{
  "train_examples": 39062,
  "hop_length": 160,
  "spec_augment": false,
  "tokenizer": "char",
  "encoder_fused_qkv": false,
  "encoder_subsampling": 4,
  "encoder_width": 256,
  "encoder_positions": "rope",
  "encoder_kernel_size": 15,
  "decoder_dropout": 0.05,
  "optimizer": "soap",
  "precondition_frequency": 20
}
Rows from block 5 of the audio encoder of a small encoder-decoder audio transcriber, named by matrix and row number. Rows with one number belong to one neuron. Each number is 50 + 15 x the weight over its row's rms, rounded and kept within 0 to 99. All counts start at 0.
After each neuron's rows are labels from the 100 clips, of 14976, where the neuron reaches its highest value: "responds to" is what is common among them. Only what is clearly more common there than usual is listed. The data: babble in 24 made-up languages, each with its own sounds, syllables and stress or tones, from a formant synthesiser. In brackets: how many of the 100, against the usual share in percent.
# fc1: first MLP up (encoder.blocks.5.ff1.fc1.weight, 1024x256), inputs 64-127
# fc2: first MLP down (encoder.blocks.5.ff1.fc2.weight, 256x1024, transposed), outputs 64-127

fc1.73:41 43 44 22 52 46 67 49 58 70 44 83 45 63 52 33 46 28 57 20 54 42 66 55 51 22 51 65 62 58 36 47 51 53 66 26 55 50 42 57 57 46 52 22 46 61 35 35 47 57 70 51 63 63 61 47 37 41 80 44 32 75 34 36
fc2.73:33 69 35 39 26 72 47 21 23 33 61 53 87 42 33 59 41 35 67 49 26 43 79 62 24 68 25 30 34 72 67 37 46 79 34 65 57 55 57 31 84 79 59 47 61 60 44 42 64 71 35 43 67 83 44 48 69 50 37 43 38 74 57 25
responds to: /ɝ/ (100 vs 5.1); voice: deep voice (79 vs 24.8); prosody: tones (71 vs 29.2); /oʊ/ (56 vs 11.8)

fc1.336:71 76 24 55 83 47 37 43 70 38 82 36 48 52 53 54 30 37 48 34 64 61 54 50 37 53 46 66 46 28 40 18 53 39 66 64 40 31 62 55 52 59 70 61 56 60 47 44 57 61 74 72 42 68 45 58 71 37 51 42 56 43 26 41
fc2.336:66 55 53 34 61 52 57 40 62 46 48 73 38 27 51 72 68 52 83 54 73 46 36 67 59 46 61 28 56 31 65 71 30 42 29 55 45 51 69 53 52 46 24 26 39 53 66 61 63 52 36 27 37 40 60 27 66 46 34 66 49 56 41 62
responds to: prosody: no stress (54 vs 25.6); /ð/ (52 vs 11.3); /p/ (46 vs 19.7); /ɪ/ (40 vs 15.6)

fc1.219:46 35 39 36 49 73 50 67 74 53 80 58 76 35 53 44 74 66 45 43 26 65 33 70 35 52 44 68 50 36 74 41 40 40 46 13 31 50 60 52 50 49 57 51 73 66 57 09 43 20 35 83 68 34 60 25 57 55 44 34 46 31 34 50
fc2.219:56 52 63 21 46 53 27 17 47 79 34 63 57 63 57 58 42 42 48 54 70 53 41 53 44 27 63 30 72 48 38 39 60 53 74 55 44 52 60 30 58 72 72 71 57 45 54 72 49 51 76 36 16 67 54 27 59 51 56 57 39 69 27 56
responds to: /ɣ/ (64 vs 13.8); /ɑ/ (57 vs 17.1)

fc1.564:48 46 43 62 47 76 63 49 65 63 50 36 50 39 26 33 37 51 41 56 65 57 80 23 63 46 56 63 57 35 37 53 34 52 25 58 48 52 55 46 53 59 53 23 55 41 40 57 38 49 56 42 55 39 22 23 55 43 57 37 46 34 43 22
fc2.564:40 74 63 21 76 52 18 53 63 71 31 39 52 44 58 58 47 73 70 25 33 56 32 69 48 61 51 73 43 68 42 35 34 59 20 74 30 38 47 59 30 54 68 45 59 32 55 55 59 50 55 62 50 61 64 23 52 44 28 44 57 69 42 92
responds to: prosody: no stress (65 vs 25.6); /ð/ (61 vs 11.3); /ɪ/ (46 vs 15.6); /ɑ/ (46 vs 17.1)

fc1.145:54 77 56 57 58 56 55 85 50 50 58 78 36 74 54 32 15 36 25 33 55 44 58 54 38 33 58 64 53 54 54 48 61 59 15 44 51 35 57 30 48 50 52 62 65 22 51 40 28 17 20 21 67 65 59 39 36 59 57 40 63 55 51 54
fc2.145:34 44 28 40 65 40 33 32 82 66 60 36 63 19 44 44 39 72 47 55 70 53 28 63 69 71 30 49 53 53 30 34 82 39 70 66 36 51 60 36 39 35 15 61 49 56 49 39 59 55 72 63 65 23 49 58 32 59 40 61 67 56 54 52
responds to: /v/ (78 vs 15.1); /u/ (33 vs 14.1); /oʊ/ (30 vs 11.8)

fc1.616:53 50 60 50 44 40 64 45 43 49 56 31 34 44 56 50 38 50 26 49 32 21 63 56 65 30 51 31 58 58 57 26 56 68 30 22 87 37 53 10 47 62 31 44 70 58 52 40 50 37 32 40 39 49 73 59 52 68 49 26 51 49 50 53
fc2.616:37 54 54 40 57 68 48 35 47 39 29 55 63 52 68 30 42 16 94 43 49 63 47 35 74 40 51 76 32 65 37 32 45 49 65 47 82 50 60 69 51 62 44 55 15 40 69 69 32 56 50 72 59 51 54 41 16 34 65 72 52 55 28 25
responds to: /ɝ/ (60 vs 5.1); /ɑ/ (38 vs 17.1); clipping (31 vs 8.3); /oʊ/ (28 vs 11.8)

fc1.454:32 55 61 55 56 54 51 23 57 47 20 58 46 42 63 62 58 30 37 41 50 61 48 31 69 42 62 42 43 52 62 40 30 28 48 66 60 18 76 33 88 40 53 41 54 41 45 41 61 51 61 22 62 64 65 58 40 52 37 50 48 67 65 83
fc2.454:35 64 58 65 39 34 37 81 34 64 59 47 50 46 57 68 51 64 52 69 61 63 30 74 29 54 40 66 61 79 48 29 58 38 52 37 43 70 51 55 45 54 36 73 31 71 34 46 36 70 46 61 32 33 56 35 49 33 45 81 46 40 45 63
responds to: /v/ (65 vs 15.1); /f/ (44 vs 12); /oʊ/ (28 vs 11.8)

fc1.749:42 42 52 60 41 56 48 48 31 34 66 42 51 50 54 56 44 32 27 22 66 45 59 44 33 45 81 43 60 65 73 67 77 46 42 30 31 46 54 51 50 35 34 46 25 29 68 64 42 80 75 52 46 65 38 35 54 44 79 59 48 47 51 36
fc2.749:64 32 41 36 14 34 46 48 73 55 49 56 49 56 51 32 58 24 86 59 63 53 43 39 63 66 35 28 50 64 54 57 47 49 31 51 59 79 51 55 38 79 57 47 47 57 21 45 52 00 63 58 38 46 46 54 36 56 53 28 47 35 56 79
responds to: /ɝ/ (45 vs 5.1); /oʊ/ (29 vs 11.8); /aɪ/ (27 vs 10.9)

fc1.766:63 42 55 30 59 32 27 44 37 62 37 44 39 61 52 37 37 45 52 50 44 69 64 81 35 31 58 52 58 31 74 49 47 34 69 47 31 70 59 49 58 65 52 48 56 33 48 66 49 49 35 42 39 67 24 38 50 62 62 50 21 47 41 27
fc2.766:42 59 39 23 59 41 58 64 42 40 61 60 62 39 81 50 36 60 43 48 60 59 46 57 30 50 67 44 30 53 35 41 37 59 34 34 48 69 42 34 50 63 44 20 45 42 24 35 78 78 60 58 46 46 47 64 57 77 46 49 35 55 38 43
responds to: /ɝ/ (97 vs 5.1); prosody: tones (66 vs 29.2); /oʊ/ (50 vs 11.8); /aɪ/ (43 vs 10.9)

fc1.139:55 47 45 48 49 51 49 29 37 50 54 47 41 41 14 52 55 69 01 30 54 75 69 46 36 75 51 60 28 60 54 53 85 58 21 74 39 36 72 44 56 65 33 49 34 42 42 53 48 55 45 72 40 63 76 67 66 60 76 51 39 41 34 51
fc2.139:31 36 56 87 47 66 80 69 34 58 36 66 52 47 63 55 39 31 54 66 38 24 38 21 51 45 50 58 60 70 60 72 51 62 58 37 67 27 29 42 54 47 22 58 53 38 53 33 49 49 51 32 46 22 26 76 45 31 64 22 66 51 55 32
responds to: quiet level (76 vs 29.2)

fc1.45:70 50 37 41 35 39 54 38 69 65 35 41 40 78 34 64 42 41 37 60 76 62 57 69 39 56 25 29 80 45 48 11 55 22 63 30 54 28 60 30 93 64 57 61 24 54 43 39 40 81 40 50 36 67 47 45 41 39 47 43 39 60 54 32
fc2.45:65 60 64 32 85 47 58 70 43 42 59 45 38 44 64 57 67 32 37 63 28 53 55 45 46 25 71 60 25 48 51 41 61 55 40 71 49 37 53 43 37 50 34 30 62 69 51 36 68 16 42 12 61 29 45 69 59 50 48 60 22 66 34 64
responds to: /ɝ/ (68 vs 5.1); /ɑ/ (45 vs 17.1); /oʊ/ (36 vs 11.8); /aɪ/ (34 vs 10.9)

fc1.751:52 55 41 77 37 32 28 55 40 77 22 34 24 70 64 50 58 51 39 57 60 36 44 51 68 76 56 40 27 45 44 51 49 50 42 42 45 47 40 14 58 64 56 53 42 35 64 27 63 56 69 62 47 47 60 34 56 67 64 78 46 52 51 56
fc2.751:37 56 59 41 58 52 62 30 53 55 30 21 93 66 70 70 56 64 13 45 54 66 61 25 46 31 30 80 70 78 52 48 48 43 60 55 71 31 46 59 34 72 60 38 41 64 54 54 51 48 65 39 25 54 48 60 66 57 63 39 40 42 59 60
responds to: quiet level (59 vs 29.2); /θ/ (36 vs 14.6)

fc1.593:45 40 41 24 68 42 63 59 45 60 69 55 40 66 41 46 55 34 21 29 63 36 24 65 46 46 42 30 40 38 55 68 55 79 61 61 81 28 48 46 53 37 46 52 65 55 45 12 56 43 39 19 68 17 49 65 56 49 42 41 35 70 18 72
fc2.593:69 35 34 82 18 61 30 55 46 49 50 30 28 46 68 34 30 56 84 49 45 58 65 44 65 36 45 48 81 49 50 34 88 42 32 41 33 58 49 77 21 41 36 16 36 54 68 56 73 14 51 45 37 53 60 30 26 43 41 72 39 33 68 22
responds to: quiet level (60 vs 29.2); white noise (38 vs 12.2); /o/ (27 vs 11)

fc1.706:28 43 63 39 47 67 65 63 57 58 34 59 26 46 46 46 53 30 40 66 52 49 40 40 33 11 62 27 55 46 64 26 79 38 42 19 57 44 78 32 61 65 31 35 46 24 47 34 61 68 83 51 43 96 48 42 33 69 52 46 38 66 74 39
fc2.706:43 70 54 34 66 51 39 67 67 46 45 37 65 34 40 49 22 44 60 46 44 37 33 76 59 53 41 63 25 33 46 75 37 74 52 73 59 49 61 34 37 34 73 67 28 48 51 68 37 34 31 55 70 54 47 69 64 54 65 64 79 39 68 46
responds to: quiet level (61 vs 29.2)

fc1.151:48 35 60 54 42 57 81 52 47 54 31 61 47 32 52 54 51 30 59 43 68 42 46 54 77 25 74 34 51 38 42 41 49 44 54 62 82 52 37 53 63 87 61 54 31 32 60 60 54 51 32 64 38 70 47 34 56 26 46 62 45 79 55 73
fc2.151:47 51 57 57 55 32 34 61 51 48 55 36 48 69 51 41 54 46 51 76 12 68 37 55 28 70 69 32 36 59 61 46 84 47 61 29 45 71 61 41 48 59 66 60 61 67 32 38 26 54 72 35 64 25 54 53 42 31 32 29 26 49 45 37
responds to: voice: child-like voice (76 vs 25.4); reverberation (61 vs 34.7); /ɛ̃/ (39 vs 16.3); thin (high-pass) (29 vs 12)

fc1.368:49 57 49 53 43 59 52 57 54 52 82 48 40 64 34 31 35 53 39 45 21 70 70 56 88 66 11 48 37 77 43 47 57 55 48 62 64 54 64 47 58 49 56 63 52 41 39 67 47 46 72 37 41 75 35 44 40 52 52 58 55 49 34 67
fc2.368:49 41 75 72 30 69 34 53 56 60 36 34 60 37 80 36 60 54 57 80 55 33 23 49 41 47 63 48 71 54 57 77 55 51 31 20 55 49 25 67 53 53 54 64 34 83 57 49 50 43 91 38 50 27 53 47 22 69 73 80 50 34 46 64
responds to: /ɣ/ (64 vs 13.8); /oʊ/ (33 vs 11.8); /h/ (32 vs 11.7)

fc1.63:44 24 65 58 60 41 38 70 40 30 37 54 25 49 64 59 35 42 71 57 63 51 46 28 15 56 57 56 71 54 42 45 19 44 64 68 36 26 33 60 49 72 30 50 44 25 51 61 56 70 74 42 48 37 57 30 60 61 31 50 30 53 67 67
fc2.63:81 53 40 68 37 44 89 34 21 56 54 52 61 42 49 78 28 49 65 73 39 58 63 59 55 09 32 53 12 62 56 35 43 48 37 36 57 61 47 51 44 55 62 42 60 71 81 63 60 50 48 47 65 73 32 77 44 36 68 74 50 62 35 35
responds to: voice: child-like voice (80 vs 25.4); /u/ (44 vs 14.1); /eɪ/ (29 vs 6.2)

fc1.101:64 49 34 74 57 57 63 73 32 52 60 55 65 69 37 35 41 47 41 28 77 69 37 62 75 28 64 51 50 71 27 26 51 54 74 47 52 53 49 51 48 58 61 47 50 29 36 58 44 60 39 45 50 45 71 45 52 53 52 64 41 45 67 24
fc2.101:56 62 49 23 57 56 66 43 39 56 60 55 48 27 60 55 66 33 29 48 45 39 76 68 54 52 39 44 49 53 52 55 69 52 50 50 67 24 45 67 36 68 67 22 61 45 70 76 76 47 39 62 73 67 72 57 11 45 60 36 37 71 32 54
responds to: /ɝ/ (100 vs 5.1); prosody: tones (81 vs 29.2); /æ/ (64 vs 22.6); /oʊ/ (54 vs 11.8)

fc1.552:45 61 53 52 49 27 32 37 86 46 62 41 51 35 07 35 62 60 53 33 50 65 48 51 38 53 56 70 58 36 52 49 72 58 29 62 50 63 40 39 42 76 36 65 24 36 50 28 37 39 47 33 48 33 47 51 22 51 43 58 75 90 67 48
fc2.552:47 51 47 51 41 23 33 46 27 42 44 51 47 37 48 70 51 34 48 66 69 63 54 60 79 54 51 30 40 49 53 25 47 21 75 38 50 70 74 76 55 21 52 31 62 52 40 73 65 60 64 71 46 66 52 64 83 54 70 76 30 53 38 42
responds to: /ɣ/ (55 vs 13.8); rumble (39 vs 12.5); /ɔɪ/ (36 vs 13.3); /y/ (35 vs 16)

fc1.594:51 39 54 43 62 86 25 31 39 52 38 77 18 55 52 55 36 45 43 41 54 62 44 51 23 63 51 60 59 58 58 37 59 19 58 40 49 47 35 33 73 52 56 44 50 41 29 72 51 36 27 14 53 53 38 00 34 51 53 26 21 66 54 67
fc2.594:51 57 63 56 50 34 65 33 36 32 50 53 43 37 83 62 54 47 33 68 70 32 55 48 69 74 56 23 45 64 39 50 73 71 73 31 36 49 53 74 50 74 49 52 46 30 36 34 58 54 65 84 77 58 50 40 57 68 72 52 51 48 60 50
responds to: /ɝ/ (64 vs 5.1); /oʊ/ (41 vs 11.8); /s/ (29 vs 10.9); /aɪ/ (29 vs 10.9)

fc1.281:60 26 76 60 65 22 55 64 30 57 00 79 72 45 50 68 78 43 30 17 42 77 62 35 34 66 28 44 55 46 69 35 75 27 34 40 75 38 68 71 62 63 59 21 58 32 75 65 40 45 56 65 56 36 61 37 57 66 40 54 61 25 43 46
fc2.281:42 68 18 58 74 70 38 20 63 53 44 42 36 42 63 61 60 46 53 61 36 59 32 71 50 61 63 46 46 58 63 68 47 52 55 46 34 62 46 27 51 58 58 62 26 67 43 30 56 49 61 54 28 28 63 67 40 54 53 50 57 64 42 50
responds to: /v/ (66 vs 15.1); pink noise (34 vs 13.2)